{"model": "image embedding model", "train_examples": 90422, "image_size": 24, "crop_scale_min": 1, "horizontal_flip": false, "embedding_dim": 192, "padding_mode": "reflect", "eps": 1e-08}
Rows from block 3, named by matrix and row number. Each number is 200 + 40 x the weight over its row's rms, rounded and kept within 0 to 999. All counts start at 0. After the name is the row's rms in percent of the matrix's.
# c3: 3x3 conv, stride 2 (model.blocks.3.c3.weight, 192x96x3x3), inputs 48-53, a 3x3 kernel for each
c3.21,098,239,163,231,218,131,193,180,123,210,149,228,225,157,194,168,138,179,109,201,171,243,132,169,209,133,105,181,168,122,212,134,112,258,158,215,191,175,161,276,185,185,217,207,226,186,252,194,182,135,172,153,162,223,190
c3.22,102,239,195,225,185,188,180,217,157,195,278,258,216,151,176,172,160,171,210,224,169,235,228,187,239,199,131,154,216,210,220,170,232,175,162,211,165,190,245,281,236,228,237,227,245,168,214,168,169,130,207,175,177,166,123
c3.23,101,161,125,197,141,175,231,171,271,174,162,236,264,148,124,212,251,180,219,195,151,167,216,193,237,231,194,172,199,187,218,270,228,182,184,97,133,221,102,164,218,214,199,224,209,224,213,197,123,194,228,245,202,214,260
c3.24,098,235,108,189,222,162,109,235,253,173,210,255,215,210,216,213,155,206,211,212,214,102,200,232,122,120,151,148,239,148,217,215,182,214,80,296,181,229,234,189,227,211,221,154,170,197,203,218,146,215,192,206,151,200,113
c3.25,102,167,225,258,182,205,188,173,190,198,229,144,191,193,190,194,239,172,228,174,170,205,191,179,229,214,181,155,191,222,206,244,161,259,244,119,217,174,228,259,147,210,131,189,263,192,180,181,155,148,119,135,212,166,209
c3.26,096,130,278,161,204,262,256,237,317,207,202,142,267,192,224,153,206,154,159,146,181,217,140,226,200,202,208,189,201,237,149,170,203,148,261,184,142,222,204,138,235,213,219,168,177,193,179,198,286,190,166,197,174,178,138
c3.27,099,234,179,180,257,155,178,246,200,172,230,177,193,169,180,146,197,149,183,209,227,178,181,203,182,177,233,152,211,193,258,160,186,193,216,129,149,221,206,201,232,246,231,269,272,224,242,200,222,148,188,148,187,157,205
c3.28,100,196,174,206,199,148,204,260,238,204,184,154,221,211,266,186,216,126,199,219,189,225,221,192,179,194,178,136,263,162,249,203,156,203,191,101,214,118,241,152,188,224,149,218,231,216,131,188,231,135,191,208,129,152,131
c3.29,102,165,225,197,210,205,216,163,201,212,245,160,191,232,177,169,229,170,167,176,122,172,191,162,228,191,191,192,181,209,258,231,153,271,245,162,224,198,148,251,119,148,169,188,114,230,209,183,211,205,201,208,183,214,238
c3.30,100,216,240,120,233,234,204,205,196,183,202,127,173,137,228,233,239,213,209,262,192,241,244,223,166,206,225,169,232,221,200,217,195,162,270,190,206,227,203,219,210,218,214,227,248,182,239,217,279,186,198,142,153,174,226
c3.31,100,135,171,292,147,193,255,181,187,171,166,202,217,147,222,238,196,260,250,154,137,245,166,125,212,186,141,193,254,187,265,195,168,263,185,187,218,187,191,240,209,236,162,131,177,178,187,148,184,142,191,128,225,259,249
c3.32,099,170,251,119,169,195,82,186,215,157,199,163,199,195,157,165,232,181,225,170,159,124,189,184,104,225,236,137,185,253,135,218,211,118,223,109,85,237,190,212,206,201,256,184,197,236,150,206,248,254,169,223,227,80,200
c3.33,100,161,146,192,214,141,251,200,219,257,236,189,106,181,177,205,153,113,168,244,196,254,167,156,255,143,168,184,219,211,216,214,200,173,224,140,170,213,232,221,201,181,241,179,182,127,212,197,201,199,222,148,190,231,253
c3.34,101,167,177,198,168,175,185,195,184,90,179,198,195,221,141,132,168,189,164,242,185,160,174,200,82,198,195,151,158,185,177,226,225,108,216,172,90,230,248,185,256,224,181,135,218,327,206,225,244,227,171,209,175,149,220
c3.35,111,208,204,192,237,232,246,208,251,232,127,115,161,212,154,132,221,113,194,194,151,178,230,151,181,234,211,185,174,108,206,236,174,251,178,257,203,219,123,169,191,161,189,229,192,251,225,238,233,224,235,180,219,161,195
c3.36,103,136,149,176,196,158,231,142,194,202,233,282,229,193,144,155,223,246,222,191,175,200,232,132,161,217,145,213,199,204,140,182,158,193,217,125,177,227,223,170,166,164,141,212,165,156,194,228,228,232,212,187,228,236,235
c3.37,098,223,152,125,182,131,178,250,160,206,236,280,188,207,237,176,143,178,150,200,85,170,204,157,145,145,205,224,186,106,212,136,179,203,177,277,193,192,108,130,144,215,178,177,202,151,138,237,207,224,233,216,234,260,208
c3.38,099,167,177,190,184,183,114,168,145,149,190,254,211,155,167,202,143,206,203,230,148,210,180,213,138,161,253,219,180,212,223,200,189,188,265,148,216,170,138,195,254,204,200,205,182,189,177,211,241,188,222,216,230,179,219
c3.39,098,197,178,116,222,242,156,164,202,231,210,206,163,200,185,161,182,209,206,143,231,161,166,176,138,157,169,186,216,214,192,128,208,193,160,273,229,145,177,183,173,207,161,159,187,187,286,317,224,235,157,190,226,190,130
c3.40,099,197,105,176,223,93,172,194,86,140,214,202,187,123,203,211,174,213,189,193,138,221,265,178,171,214,207,147,241,100,218,258,99,174,218,143,165,187,195,131,154,206,175,182,210,161,143,197,193,146,212,218,163,200,205
c3.41,101,221,142,202,166,154,176,148,186,183,143,195,256,180,218,199,156,188,223,171,154,155,227,143,239,178,171,170,238,142,204,167,135,216,138,211,226,172,186,158,191,168,169,230,225,222,172,189,211,133,184,264,198,231,227
c3.42,100,162,164,231,219,227,276,173,215,226,268,154,149,194,205,167,175,201,210,217,179,193,201,181,151,189,171,137,197,273,277,194,211,200,163,176,197,239,154,251,163,252,252,159,228,224,229,205,169,217,198,137,181,215,179
c3.43,098,166,225,223,175,215,210,206,221,166,216,205,205,203,221,228,216,140,251,185,274,171,184,218,199,167,247,201,197,120,145,107,124,232,124,217,169,242,222,202,284,209,164,202,210,217,205,175,189,193,178,116,160,93,141
c3.44,103,182,216,220,151,162,237,143,217,237,157,173,211,208,235,182,188,172,164,127,174,241,110,194,278,160,199,205,162,231,241,175,265,209,207,261,225,134,197,166,110,151,194,136,197,226,174,165,184,273,233,209,166,154,236
c3.45,103,187,203,266,166,178,203,151,141,170,189,260,142,225,220,218,165,202,138,214,182,180,187,147,134,159,104,144,174,132,178,202,193,173,167,179,203,161,168,163,186,138,172,166,117,170,272,162,195,119,168,190,129,190,128
c3.46,099,215,205,267,230,206,229,218,238,235,174,157,213,201,201,183,223,194,259,205,164,185,198,142,202,181,187,149,224,263,243,225,234,210,185,179,211,139,135,110,172,215,133,242,109,180,221,277,219,190,220,278,232,208,264
c3.47,097,222,171,64,219,147,104,211,243,146,201,189,198,258,230,224,192,242,241,167,171,46,216,225,148,119,172,190,248,212,209,225,231,168,122,209,287,214,208,194,221,200,213,208,178,235,245,209,204,215,206,256,142,133,237
c3.48,097,214,183,137,249,158,151,174,193,141,211,163,267,137,176,246,263,217,233,191,207,136,200,218,161,178,198,129,213,198,95,220,190,126,185,110,130,239,182,130,193,157,197,171,230,208,142,129,230,204,185,246,202,125,187
c3.49,099,140,167,161,178,243,222,251,218,224,204,183,189,231,202,230,143,215,183,224,233,142,168,218,187,178,222,221,209,151,224,205,138,218,261,240,302,234,205,194,211,176,129,166,249,139,247,198,197,191,225,186,183,226,254
c3.50,100,228,196,191,217,219,160,251,173,169,204,183,193,234,174,268,242,181,212,170,268,209,206,150,253,226,163,215,159,230,236,169,276,195,179,195,156,133,183,272,165,158,249,156,187,234,197,212,185,263,220,187,149,177,244
c3.51,102,206,235,230,242,218,278,215,219,275,159,169,223,186,228,172,158,151,134,195,154,236,178,169,204,200,158,186,264,275,269,292,199,254,279,207,237,123,167,173,117,137,147,160,134,159,154,186,152,215,239,233,224,195,191
c3.52,103,178,235,196,232,194,221,189,228,211,225,199,183,167,221,213,255,154,165,216,226,214,213,137,184,234,155,192,199,240,218,219,191,244,161,193,249,277,212,196,215,180,161,193,183,158,194,205,201,196,225,205,255,201,180
c3.53,099,176,180,137,213,194,138,193,167,227,280,181,156,229,207,167,106,170,273,183,130,106,173,163,139,182,187,213,158,214,234,190,213,246,156,261,117,196,179,228,196,213,211,204,225,271,248,173,276,240,172,132,181,156,114
c3.54,100,174,161,198,162,151,223,130,165,248,266,203,192,224,182,154,193,176,127,144,168,134,185,96,162,186,138,222,114,253,200,169,233,274,181,221,213,179,245,222,194,201,176,134,154,168,207,149,209,241,205,128,196,140,162
c3.55,100,218,141,202,131,185,210,190,155,233,141,241,177,220,272,237,254,174,176,191,202,162,240,190,155,189,152,140,134,122,200,184,151,250,178,192,229,207,204,138,263,205,162,186,204,226,202,192,206,225,215,236,229,193,211
c3.56,100,216,219,224,247,185,215,212,145,217,220,169,200,199,245,255,147,196,203,212,198,229,255,212,266,122,132,184,186,180,193,157,183,180,123,161,209,170,191,273,266,171,250,213,195,218,278,160,193,158,183,182,164,256,209
c3.57,099,178,171,115,321,217,169,275,184,141,158,247,182,183,186,257,77,185,126,200,198,234,182,171,236,184,224,184,238,219,225,172,175,165,175,156,171,109,169,182,191,220,150,233,196,225,238,220,212,153,212,213,115,227,128
c3.58,098,169,178,205,145,110,225,165,78,204,203,219,187,214,248,206,173,210,130,217,154,302,247,171,187,200,80,121,215,185,237,163,179,212,190,205,242,202,137,188,165,221,133,211,240,177,167,169,158,215,248,204,194,226,236
c3.59,101,192,180,155,182,185,202,216,255,241,228,222,188,188,217,140,192,149,148,194,239,219,212,213,210,213,169,246,163,146,178,163,163,236,140,181,225,112,189,228,150,254,103,142,86,145,239,335,179,183,187,159,185,187,99
c3.60,102,243,262,228,207,189,195,226,154,168,238,190,140,203,141,208,185,178,213,146,141,167,201,169,226,210,192,198,131,174,215,253,175,241,168,154,213,119,183,158,203,132,189,215,147,219,242,224,200,134,173,176,193,212,188
c3.61,099,170,115,128,146,185,190,150,235,194,225,270,251,227,189,276,255,278,226,198,208,253,236,203,270,222,208,234,216,172,162,179,163,157,97,186,115,180,247,233,195,244,198,191,230,249,238,231,204,217,215,236,183,211,221
c3.62,101,231,93,208,174,152,212,185,174,213,195,233,224,245,149,150,151,204,222,191,71,224,195,103,152,182,219,203,241,171,243,199,181,242,216,180,152,215,225,189,182,180,185,146,235,183,207,223,112,144,194,163,207,199,45
c3.63,104,176,161,216,173,169,235,179,194,241,205,186,83,202,187,191,225,209,162,180,152,169,222,175,215,144,178,244,213,241,242,190,233,266,184,189,238,239,182,190,164,214,255,125,157,141,209,175,200,220,166,182,230,283,204
c3.64,097,156,173,150,196,230,184,144,131,161,241,217,202,137,153,236,243,237,207,258,216,147,176,247,203,149,240,172,176,241,196,156,272,187,178,231,139,195,186,170,164,176,221,194,173,214,278,291,244,199,164,177,199,165,216
c3.65,096,155,287,164,208,269,159,247,246,131,186,120,220,231,236,212,223,193,246,237,197,219,235,212,293,274,197,282,229,216,175,151,245,129,169,203,175,278,196,225,263,205,273,174,140,258,238,157,190,168,137,180,210,156,254
c3.66,101,128,148,236,185,138,194,261,150,155,144,290,200,169,168,188,177,180,176,174,225,231,206,164,217,230,115,176,258,187,206,153,159,144,125,152,150,129,221,217,185,181,175,221,208,177,182,158,182,190,216,191,88,207,179
c3.67,099,199,231,163,133,195,271,165,237,332,240,206,252,211,204,206,228,125,121,217,218,287,202,190,208,158,134,176,183,240,217,226,161,194,200,198,156,120,216,186,169,218,119,188,165,84,179,197,125,213,122,190,225,129,140
c3.68,100,207,224,178,275,250,165,223,199,162,184,169,241,219,128,241,148,205,152,190,84,171,225,170,238,234,222,166,174,271,215,271,220,166,239,149,174,197,184,144,205,219,245,211,197,224,166,187,156,204,237,122,102,201,165
c3.69,097,180,48,218,183,159,175,216,140,159,215,277,216,124,176,164,136,188,156,201,195,157,220,242,144,174,138,134,235,124,184,254,196,207,210,170,245,264,173,170,220,228,208,192,187,201,212,238,224,189,247,232,171,209,218
c3.70,099,191,125,225,187,232,211,173,162,159,174,216,187,204,144,237,250,242,219,267,225,265,240,240,132,229,214,158,175,247,194,237,230,164,242,166,241,228,208,177,255,221,205,205,191,215,216,229,263,235,210,202,215,221,212
c3.71,098,157,272,250,230,243,195,227,197,123,207,132,176,142,181,217,247,148,214,218,162,227,224,187,201,216,175,160,233,222,234,248,197,226,194,190,142,173,145,191,213,196,156,246,207,193,197,207,201,181,191,300,139,181,270
c3.72,099,221,147,175,198,225,171,193,143,157,170,226,250,201,185,237,158,254,183,136,249,226,184,181,243,200,101,266,194,207,150,204,201,252,100,227,222,184,231,310,234,202,249,194,183,204,188,245,175,142,186,200,199,261,184
c3.73,099,163,262,229,156,218,202,198,213,260,208,228,226,198,254,193,209,271,220,174,148,173,175,185,223,168,211,247,173,228,218,182,215,212,180,159,149,178,208,226,203,198,126,266,209,253,202,222,242,177,210,191,220,247,182
c3.74,100,245,286,213,214,220,187,138,181,146,174,197,164,162,117,160,179,202,160,210,207,158,147,197,168,253,198,251,173,258,214,209,220,217,166,190,189,120,257,198,135,185,176,223,145,258,211,214,228,166,199,225,172,139,105
c3.75,103,179,226,214,229,215,273,146,181,209,174,229,208,238,259,179,182,219,174,154,233,202,192,199,204,164,132,217,176,148,196,159,171,217,170,215,224,127,188,161,137,183,123,252,194,164,219,234,195,193,216,155,247,222,84
c3.76,098,206,242,273,237,183,273,209,183,148,176,187,201,121,79,117,217,185,205,166,186,143,239,215,126,212,210,118,197,245,189,222,195,225,201,159,228,140,219,142,211,216,160,183,204,221,209,95,182,184,197,308,222,109,179
c3.77,098,152,155,185,118,191,147,238,193,183,198,170,152,126,174,224,194,210,173,174,163,147,178,171,133,239,191,180,182,201,181,227,205,119,213,163,165,215,190,203,218,179,229,152,213,243,171,170,186,276,140,238,285,154,246
c3.78,098,144,253,119,175,207,86,214,248,148,200,164,204,257,215,162,170,214,165,185,160,137,135,217,128,199,236,162,227,208,227,235,146,143,233,154,182,230,166,210,171,213,196,164,178,198,186,203,243,227,187,225,167,135,189
c3.79,096,180,272,215,227,220,231,248,180,222,116,155,153,201,123,188,184,288,238,223,140,259,273,192,291,178,217,229,158,194,222,244,204,227,174,198,178,190,120,220,202,185,240,188,206,212,253,152,219,224,165,233,186,162,218
c3.80,101,169,190,240,155,218,316,198,232,246,277,190,193,203,207,99,250,222,244,245,238,165,226,263,201,138,208,264,263,199,189,190,104,242,176,237,230,192,228,161,181,225,102,236,271,214,259,260,247,159,166,212,215,186,166
c3.81,100,169,94,210,246,182,276,230,221,189,178,185,183,245,158,186,184,234,241,179,136,178,158,167,132,221,205,226,183,192,168,138,217,232,171,267,237,228,221,141,172,245,273,184,199,239,177,222,213,189,150,134,139,151,148
c3.82,099,177,212,165,144,167,156,158,222,219,162,249,256,147,183,266,206,251,243,157,179,196,160,204,177,186,164,234,205,210,158,227,171,224,191,253,137,198,267,209,183,157,172,130,234,143,188,233,211,220,178,250,221,238,210
c3.83,098,189,159,182,232,246,229,253,220,174,215,232,171,167,158,131,165,251,197,201,216,254,127,174,186,161,237,212,150,222,182,132,163,178,181,220,169,200,159,235,245,239,157,156,272,214,231,339,224,175,151,129,99,189,141
c3.84,099,134,196,168,158,216,205,125,156,141,184,121,210,126,117,248,203,217,179,222,183,260,220,175,214,198,248,130,199,204,202,186,162,195,156,174,192,170,140,241,237,192,219,169,174,234,284,280,263,195,201,207,198,178,232
c3.85,099,204,187,224,175,146,212,174,253,230,158,147,142,139,239,209,254,184,208,242,175,245,265,181,257,285,196,227,230,219,199,226,189,213,199,188,138,250,207,203,222,242,206,223,168,259,185,158,93,233,157,186,157,122,181
c3.86,100,209,204,119,234,239,145,206,169,210,176,216,157,170,172,172,161,283,189,232,232,158,153,257,174,147,184,217,233,203,184,241,217,268,153,257,195,214,209,158,203,149,218,205,178,224,272,252,230,196,163,122,176,215,163
c3.87,105,181,166,224,235,192,248,232,261,222,228,176,141,225,215,217,268,252,257,186,155,125,212,107,193,180,209,233,227,158,232,179,170,263,190,256,195,245,208,183,181,201,176,145,125,219,257,142,101,216,198,151,235,203,220
c3.88,095,205,135,133,166,176,147,188,217,184,207,220,179,137,262,296,195,174,259,202,230,152,165,222,146,213,180,149,205,155,148,185,163,161,130,281,146,155,261,205,172,142,210,189,156,139,231,201,202,173,174,244,258,162,186
c3.89,102,204,214,187,197,227,216,197,207,209,278,200,181,154,153,149,285,163,146,194,122,145,162,172,154,195,218,232,182,184,261,234,218,235,210,231,177,158,174,98,199,174,150,302,218,210,177,240,241,182,171,196,155,126,211
c3.90,104,167,188,247,198,178,269,203,196,178,246,240,155,249,252,154,221,188,154,193,161,215,202,174,140,155,180,241,143,180,262,180,187,181,119,160,252,252,186,171,247,184,234,203,161,128,235,238,194,190,229,208,167,264,206
c3.91,100,155,198,193,172,180,265,242,122,216,220,174,197,181,233,136,191,222,202,208,151,206,182,230,168,96,235,204,152,156,193,196,149,171,197,189,220,226,122,226,127,166,219,144,222,235,215,196,194,229,170,232,157,231,156
c3.92,099,205,175,233,240,199,182,246,155,152,139,175,213,188,143,285,211,216,164,194,242,236,226,236,202,237,271,201,218,275,191,266,211,174,221,139,198,224,198,247,239,230,215,284,224,219,179,189,224,206,217,182,173,266,147
c3.93,100,201,194,161,307,186,145,240,175,127,204,178,191,203,211,155,189,182,188,203,201,255,217,259,196,178,247,169,218,210,241,219,170,219,257,162,231,192,255,169,159,255,164,247,181,158,279,232,292,236,292,212,195,222,204
c3.94,101,168,191,143,184,150,191,214,246,140,248,201,267,168,178,250,189,239,194,200,168,244,203,178,204,242,198,200,218,245,155,277,168,122,233,132,164,224,193,165,189,197,177,204,254,230,120,222,217,245,207,258,166,149,166
c3.95,099,243,230,245,223,129,169,211,177,209,205,229,236,188,278,247,114,138,122,207,158,185,169,188,191,189,230,150,172,235,231,238,203,210,206,211,187,166,264,179,252,217,142,232,171,219,146,220,176,132,174,160,167,104,177
c3.96,098,159,212,163,148,177,142,191,204,92,204,123,175,173,170,171,164,179,174,264,133,211,214,239,114,159,272,169,165,155,184,236,186,222,303,60,263,214,153,123,224,206,211,181,203,234,194,178,222,211,212,137,245,183,254
c3.97,097,232,159,152,182,147,206,190,137,228,219,181,135,185,196,214,189,200,162,211,254,135,223,259,194,263,280,171,265,156,187,242,195,243,229,140,182,248,220,315,217,224,196,233,270,237,186,200,234,203,228,174,219,197,195
c3.98,099,221,201,258,164,167,193,249,238,270,173,203,258,158,277,209,235,247,204,175,156,201,161,163,273,201,191,235,170,184,244,154,194,143,246,183,243,140,196,262,199,193,211,205,171,174,206,230,235,208,219,187,242,258,246
c3.99,107,205,191,212,175,220,231,185,253,261,174,175,136,206,166,162,257,195,190,161,137,177,195,165,187,187,197,220,210,156,240,233,174,228,215,230,212,183,147,169,211,167,211,235,158,246,158,195,166,201,201,191,203,134,213
c3.100,102,211,200,171,143,212,244,201,222,188,140,199,164,209,168,220,246,219,212,140,241,176,180,119,174,145,141,178,159,150,220,171,209,232,182,166,243,155,233,172,184,252,145,169,239,183,235,247,179,213,204,181,240,244,233
c3.101,100,253,157,213,224,213,207,204,201,185,221,218,238,197,238,181,102,184,100,217,122,252,195,127,190,146,121,163,104,173,191,128,153,255,167,208,223,232,96,195,217,224,224,125,222,152,213,244,158,131,185,119,193,197,156
c3.102,100,224,186,220,160,173,238,161,163,213,249,163,151,227,216,142,163,197,177,215,199,155,190,210,155,111,195,229,143,257,172,132,211,253,159,226,235,167,188,259,171,242,260,165,135,179,225,203,202,157,201,153,117,249,192
c3.103,097,194,176,250,179,167,147,163,144,173,231,316,214,169,149,240,253,229,238,141,244,188,145,194,242,184,119,201,231,136,178,193,198,124,142,205,176,142,198,188,144,195,192,175,198,223,256,174,212,207,169,168,220,197,103
c3.104,099,211,173,179,271,183,116,181,162,156,219,190,272,196,207,270,144,169,196,133,119,241,185,155,238,186,194,141,167,214,179,205,148,239,221,138,171,144,162,221,192,210,175,228,199,152,211,206,160,112,226,229,262,244,178
c3.105,103,184,183,158,187,195,244,216,240,244,182,260,134,261,264,179,189,138,122,178,208,155,215,225,112,186,224,107,137,138,163,150,179,116,212,234,203,193,192,149,200,166,110,162,221,144,189,199,190,182,158,166,231,185,180
c3.106,101,183,223,201,221,197,234,200,273,247,171,144,191,226,191,203,224,249,189,160,155,220,177,132,226,190,163,233,246,211,257,246,229,275,204,247,220,226,199,222,197,214,179,156,173,188,178,182,186,231,172,186,215,202,223
c3.107,099,228,214,193,244,144,201,217,212,260,224,211,267,218,207,260,146,144,201,140,179,214,121,191,173,162,200,166,182,224,222,200,211,237,222,159,176,211,206,223,223,201,192,246,179,229,176,159,156,215,220,146,157,170,140
c3.108,100,200,153,148,183,123,164,221,181,61,236,206,188,193,227,192,183,197,213,233,131,185,197,220,119,247,221,173,218,202,207,224,205,202,260,184,199,125,242,160,160,219,196,187,190,205,216,204,195,187,192,168,135,182,165
c3.109,102,166,201,199,206,188,217,232,263,196,207,91,236,181,223,238,205,180,214,212,259,230,195,226,219,209,242,224,216,203,186,184,179,159,227,197,210,240,237,208,210,231,185,194,259,218,188,161,245,178,162,177,206,149,193
c3.110,100,184,178,196,177,196,233,171,197,268,216,237,194,277,242,172,253,214,162,107,187,203,117,157,183,138,94,198,121,190,150,191,221,260,179,204,236,263,208,240,200,191,187,220,197,150,211,212,193,221,196,191,188,178,190
c3.111,101,254,175,206,185,195,175,184,188,187,173,160,217,234,235,154,206,207,123,211,218,213,240,182,138,258,200,182,193,204,189,234,230,230,191,204,267,220,244,260,232,168,260,150,189,164,159,165,141,187,210,211,194,183,161
c3.112,097,197,209,200,228,183,237,273,276,289,197,111,193,165,204,251,249,155,167,224,150,227,204,210,231,180,129,227,226,188,180,201,239,154,257,220,256,162,167,220,95,173,217,192,154,247,219,204,187,186,164,135,183,142,158
c3.113,100,181,123,166,130,199,138,169,149,192,179,227,229,143,190,209,174,176,183,215,217,161,215,210,171,196,161,203,195,247,187,201,207,160,268,191,195,165,198,251,208,190,219,197,146,186,236,192,212,181,182,265,204,246,305
c3.114,102,180,220,259,196,219,235,167,200,114,205,173,182,192,159,166,232,232,238,204,174,151,220,174,128,185,161,159,271,142,200,199,146,235,237,198,212,213,267,137,181,201,120,162,199,158,196,216,193,196,224,175,241,194,205
c3.115,099,169,165,247,157,214,201,173,191,262,205,235,213,206,169,204,222,149,144,188,230,206,183,203,219,187,202,234,215,214,183,200,201,210,194,281,112,198,241,215,227,199,206,255,319,222,224,183,212,134,160,222,200,152,137
c3.116,099,165,213,239,255,274,222,218,204,227,154,98,179,183,198,176,168,193,140,157,226,217,144,209,165,102,176,162,191,184,221,180,187,232,190,198,299,207,223,198,272,231,196,152,156,180,171,77,205,160,220,214,231,180,164
c3.117,103,183,240,255,161,183,272,159,149,226,174,182,168,162,187,206,224,245,238,201,145,234,180,119,155,190,218,131,207,257,241,207,163,224,194,141,172,165,243,209,133,167,176,130,162,169,226,181,159,205,205,231,209,213,243
c3.118,100,140,149,250,161,143,228,193,190,230,192,192,153,207,209,176,204,247,215,201,233,197,213,179,162,219,196,239,198,183,217,165,269,190,145,273,102,280,201,195,171,199,190,175,228,232,211,184,179,162,231,153,191,149,121
c3.119,098,66,108,148,154,148,242,182,126,260,234,270,150,206,133,236,222,145,183,126,235,221,131,143,207,173,184,217,203,228,229,90,246,192,154,205,217,235,167,231,175,173,196,130,216,177,201,153,234,212,192,189,137,148,135
c3.120,096,177,247,209,139,173,222,197,261,197,177,141,203,163,165,211,214,142,210,193,170,182,141,218,234,240,262,263,237,241,273,226,226,238,219,195,172,232,161,169,179,156,237,228,164,217,152,190,199,224,152,181,118,125,234
c3.121,098,143,226,269,153,178,277,192,142,298,250,220,215,267,246,234,185,286,221,243,196,242,233,206,230,229,214,187,135,265,180,195,164,245,189,168,166,203,240,249,206,213,215,240,211,163,235,230,200,214,205,259,234,169,173
c3.122,101,224,165,187,185,168,196,195,179,193,155,272,238,267,214,216,207,226,194,188,127,212,220,89,178,244,180,225,188,181,231,146,256,169,175,248,178,166,181,171,194,201,191,225,216,162,110,193,134,221,200,173,206,264,127
c3.123,100,214,266,176,196,183,162,161,194,203,200,193,212,171,189,190,216,153,249,189,247,224,143,204,211,215,154,227,179,219,215,168,256,231,193,246,219,95,209,204,97,157,190,170,160,166,193,209,184,174,176,208,184,157,210
c3.124,101,173,201,178,178,187,166,223,169,204,227,202,243,141,222,225,130,176,206,207,189,231,161,144,209,164,206,131,202,204,188,216,174,213,201,166,112,216,258,186,244,195,193,205,236,199,286,274,164,220,230,223,221,185,159
c3.125,105,210,124,146,203,154,204,179,158,222,143,232,194,202,197,130,207,241,199,146,259,151,221,213,140,237,198,207,209,139,203,223,166,179,217,190,177,206,198,171,212,202,120,243,241,114,178,218,254,158,165,224,179,235,235
c3.126,104,179,197,200,188,182,250,194,198,216,209,186,182,173,186,213,243,160,173,160,219,117,171,209,216,187,211,244,203,208,268,160,225,199,211,231,153,196,172,192,205,149,164,289,189,271,176,198,174,196,186,236,233,167,224
c3.127,097,183,165,254,234,198,264,216,179,221,222,221,110,239,237,142,258,198,182,204,169,237,176,180,226,147,163,228,240,184,250,206,164,194,217,152,172,252,179,95,197,152,136,188,218,212,181,113,190,287,230,206,219,185,107
c3.128,098,215,255,246,271,236,181,216,143,208,227,154,250,185,176,222,184,179,221,218,157,216,219,204,217,193,190,278,242,178,120,251,194,275,224,206,260,358,179,162,240,142,242,174,193,230,167,109,193,202,217,139,187,195,144
c3.129,099,216,136,307,211,160,223,183,217,221,170,213,177,192,214,152,187,198,175,117,139,192,135,162,215,168,185,208,138,221,232,122,129,184,172,197,206,181,164,186,206,155,177,230,195,184,181,127,132,143,183,181,153,125,123
c3.130,104,165,227,227,198,173,233,215,216,270,207,201,141,196,259,205,202,152,197,177,176,163,148,156,229,130,231,204,253,198,197,191,127,174,204,254,224,208,262,180,151,234,153,171,157,184,151,101,130,249,266,181,232,134,229
c3.131,102,179,232,168,169,224,209,147,178,209,233,167,262,244,199,186,151,235,208,155,157,168,187,183,196,171,208,204,176,216,98,105,164,223,206,148,201,219,124,220,229,163,221,222,191,154,235,185,259,188,196,158,219,150,207
c3.132,100,198,200,177,259,154,128,212,185,162,211,180,223,220,199,202,235,215,201,215,135,141,151,159,136,180,211,160,207,130,208,180,128,225,118,201,184,202,191,210,208,218,208,101,176,149,185,207,166,126,130,146,192,165,205
c3.133,100,176,138,232,135,162,211,156,263,193,189,200,199,198,242,173,178,168,209,205,208,148,183,196,277,168,85,223,221,209,166,222,238,152,172,139,214,185,185,239,174,210,208,193,181,200,262,265,214,119,230,255,175,224,210
c3.134,096,146,221,167,229,239,174,190,213,174,232,201,164,196,202,180,128,185,183,216,238,219,180,135,148,189,145,165,167,167,168,173,94,169,261,172,154,159,221,181,232,176,206,258,236,135,220,183,191,197,182,189,152,123,113
c3.135,099,174,187,182,177,214,248,158,199,215,171,272,141,154,110,136,193,255,163,198,181,169,203,212,212,211,281,198,181,196,205,185,227,213,233,178,164,187,203,171,191,183,198,194,166,155,249,249,187,171,156,155,169,162,192
c3.136,101,203,218,174,198,192,216,196,242,193,190,277,247,142,213,152,227,171,169,267,192,189,222,214,155,186,147,181,254,185,236,205,188,192,138,228,191,203,162,168,173,181,164,213,106,169,208,232,198,215,212,131,188,216,186
c3.137,099,185,219,254,207,192,293,163,199,222,191,109,147,180,198,127,243,229,254,184,204,243,145,205,211,196,160,156,148,228,160,170,187,252,182,240,172,169,211,244,171,211,164,172,261,186,237,238,174,188,212,198,202,193,190
c3.138,096,219,100,151,244,178,244,192,120,256,225,198,259,160,223,221,210,249,223,178,140,121,254,198,181,218,195,171,275,180,242,235,143,201,174,163,192,269,165,129,219,232,150,168,248,240,186,179,254,215,201,289,228,196,284
c3.139,102,219,236,220,158,204,245,168,189,170,253,145,190,140,164,175,198,157,216,224,152,234,167,154,155,147,121,224,191,156,213,247,232,208,221,273,226,167,131,140,214,205,52,198,256,206,190,184,201,181,167,204,226,169,204
c3.140,102,261,253,204,218,197,198,223,165,229,113,184,228,170,170,247,242,160,211,228,176,227,211,163,208,211,183,155,235,228,239,193,162,216,183,174,194,206,223,242,179,198,217,235,201,120,218,168,233,177,252,241,167,121,174
c3.141,105,180,163,168,163,137,203,155,156,202,195,242,158,209,209,184,142,160,120,193,154,208,211,196,128,159,128,155,188,124,143,194,203,176,143,199,162,229,184,190,168,146,182,130,155,157,258,198,185,169,195,163,176,205,147
c3.142,100,182,164,237,181,189,190,176,123,169,239,255,160,161,177,130,210,195,182,162,201,214,105,191,198,121,160,178,194,164,185,180,220,158,150,214,162,131,175,175,194,237,179,201,207,231,210,165,211,230,166,133,165,163,109
c3.143,101,127,178,234,135,201,240,211,222,220,156,159,200,156,179,215,186,174,174,167,144,176,126,208,232,237,256,233,252,215,220,233,248,213,203,221,189,245,167,216,132,109,202,173,218,210,223,218,183,166,177,195,135,152,275